A small contrastive image-text model, trained from scratch: encoder activation relu.
Rows from block 5 of the image encoder, named by matrix and row number. Each number is 128 + 32 x the weight over its row's rms, rounded and kept within 0 to 255. All counts start at 0. Numbers have three digits each. After the name is the row's rms in percent of the matrix's.
# pw: pointwise conv (encoder.blocks.5.pw.weight, 320x320x1x1), inputs 0-79
pw.11 103:140110075118119101129151115106138078139080099114107156094098112124142137201082104122142178097101171102156145189147117085125096138130112098104155089141092107116100153079128129110148141083131083104139088141110127106160101153110111103203113145
pw.12 101:148143146193159160177111126155169094168104165133118130114093109143110130167077116131201095086123142097138120122073076127175111142130132128086175116082151112141176096146148100121177119069160131129127160076109165119089062175178114166148138106
pw.13 099:130126128156114099116152126084140106121114175126129167099084173132146089188166133128118136158085067165121146162098073109119159140159147092204141100120138144108119122074099123112106102173133122156144119108173152167142177109135109106098103132
pw.14 098:139158145168148159137076168178124103103114157141119113134113136175169088091157075134159162115162183063096109113157128208190131191141187174157084119107160097108052152125133162133153129090090078154124112056175119143121123151216167110105117147
pw.15 107:110146123070112112119136123141074066131123120162151159129212156123110112123104159116153112182141142176117163131104203152145180145192077165078191154114055146140154123156171121095048152122117133139170142102118146147195161110139147128132096176
pw.16 101:134083147128188136059137103114137153094160103097141146144070108116079077103113151137105115098163132107114118067127133079122095106109159095137055105074103129160160145049126188130156109125182060126134067107104130175136075193128102139073162122
pw.17 105:166101129132172152112143126112098127170133136094142145170110044138124156041066051148085109087123065138085065152109233132135147152121116067142117189131077180187152141098111135167111126140144122073123125091137163150073126107159093129059080079
pw.18 099:102122174166191095095118140141120121091151118113169090131099140140101073111116188167117147144158173170160119111133150146130146090103125094136127104072141138118085150156116122143167116128164144123191168134128142110113162088099087120147130161
pw.19 105:134095155156173166102093056126153195137125137082131101082097129058114118104147149086134128092082109096082118053128178149149119075062061115116137116123145088111114203063123137156133098107165111102098123142164091083129095138057164105150093119
pw.20 097:190085102150119143115117146071239128117124171143150163156118142105166159125089115130132101118154143176107101075119166124133169090107127073087171146096148162138112185094150090125172120108124074133064164136123095109050070138171112114166106108
pw.21 104:113142127163108162165132188149081153085092116102097115112115053147159145149105100201127136122144099091058125148128060160122110085117155120182151124129170095166141117170099122143150124072130100158144132128072136163097124139174078120142127117
pw.22 107:148111101089189095178120131139073069159094081100124115121160128135101062133114111142159098102132174064186146103189128115091065123185118149157113092142155096109146152146145177115118072128153185098103156093100146121096093102151151123155112119
pw.23 098:119133150156121156129143088109157154076141132150135165102120157129063138141129117123126110159150160116069158086181096144133121165148116159125140138126123170084131178110112086086121131137087123185105131135126121126127165135123098043129167162
pw.24 104:116133134131122083154142136136151117134117086107180096143100139099093166073105091124100160172140114129090092142132153106109106117147193104157095141114094208148170075083111157128071135148126175092097133122164117130150101088152101158130158167
pw.25 100:137098205108117101040156081083127122121131140101102077197127091138075114145161143078097113091132101194083198092106076139109136128075170080135202137128140122128174128201119168088147146099167157120141105069124067125145125076130174084128134115
pw.26 111:137141209144128086125126123150105065124147118115110102146069179158149085211106114087095126109126162167144131101143126145127148131101076134135138203110088050154171104158136168129077132105127109148159113144128140117146090113119149156143100160
pw.27 098:130130154116104069076193172135131109117126115107097139118127088131142115211195100084113113111153128087131180138130101075117105153080120154127128086142161099136159093088103115093158086090119161172091118159115144171178138047126118062119097110
pw.28 103:072110122103148127079086123178113161131133152123119095157110159141153104121170200177092121124107173081112170153134142159090110143119128105130129116122119213150113097097092095119140134172111145149092172166134146136144123157117164123113126105
pw.29 093:162131118152184134103169111130122120151113076157134130108123045163155084152177025153156105137078089126082149085082100151116156106158149164119119074103110163134141145180072133086137098063068148129113134123089129148105128109130192156146091130
pw.30 087:103161135086171170120098172029088125110082131007147138109156144107153161140108104147162101111217173127132131176114063138114134150148206162123155106187171125122122145105126133081158142146145098120127112090104147106192068130167103170138190161
pw.31 100:133148101121152173118125106135110163194119173129164183150123113089123085172188132104085141157142117188114127163088116120144129113189134169124132093235109111095124128112092123127143101112127161131128126117165100208111142169109114119069110167
pw.32 106:123122089136085109141072128123172165156109139102100101176138062081071069112156122132101129109176138120085189105140089098149048164118089097170187100097199130085135142118110119165137104128131121147126103118141120096118123113102119096151092141
pw.33 098:111154124122151067120169127110123074085093203111198152102112168104141130108164142143092162113108098171104124116126119149112100126128154170098125143132110114120114241064111156117102106135176121083123104088197116136085134138132135109174082114
pw.34 098:160122121118129131159114055126118136105139148091117125110150122194140173117116104203078145090114076082126105220118095165047174108174175139110129174161162170117183109098117072071126126160144183115160115138121096116174083106172138160174108094
pw.35 106:152109085104107055128123111087135160080142132069115108087122130083157060232084116121093160119124168202121082140100100065218146128100152121140107053220066122130093101176177071133057119080109132138121150115139126121114069146134121111122105098
pw.36 110:103107103129118070071151119118133083168130111120135083138145116118139127095121110178160096147087126101154171076091126208142097128170118107117146134121065163098114139052119130147059075116134081171112103135087122105140143103121101136144144140
pw.37 096:125173143068111144132147132126144115116139115091115141089123150118111105111204107148098095213136108156124152122148137147101156125107106212182230138127090113127178084173129114132156100133125108111108107237129182136132101172168125124086109175
pw.38 093:070157131135145156117126122136190101168056154115126122101110179136105073110160123086106169125179179207161159141138109136143107183158119055083081122101055146111106139175144109152093153109143124116189149148118117126112165128155187135138114124
pw.39 107:102128125155095142126063148123138144172127113132141138114163116146146122152145114162147150074123097100109084112079107108193133087101156123171188131097122124135097133140160199093163127082142124165119175115082147136109080136149092141123211155
pw.40 102:175133130097086124160124092157100077082073142066120100089115109131095180173210132122143091121121071092110108128109092130146143095140110108152123138149161107140126157112192123145116169082164114125069051120140123110202172130122102133146125206
pw.41 104:118119202091095173154118025131122120122096161097133144122054130147178141105142115111168119145160128098125164097182150104122149088145061145153198072127113109127122094139100137064115163126145090087095151091165121103096154148177111135158131139
pw.42 095:150094106073104148065119082115137112064109107114132104081093131110152133127114124085161169094127136121125123129073159153119166104149115149106203096090109155173131091115146069144128144117142095124083114145127095161074119097144106132164091180
pw.43 106:166105123107177123141117104123111160093136172082131091048127092078198155107089166166179124167094122096142116131092163149102153107165228103147130139099168175095126114112107135095129131132125185058166095121100135127124103112076094166133078152
pw.44 101:146144150142143173106109079112130085085102143077201117131118088131168137094104100136089124089148127151088143071124101176100109103160091167173169136105147085111186198148132195112151160140125039082098132102148113148153122151079131119137178086
pw.45 112:160141117119135120148176090157126149160121108109155139112179080071111106112173162129129114140063114139100193187128103140122114072118139148125135126074213161173113136130124081115119108096136125138172147153113082087088072157146156147157130143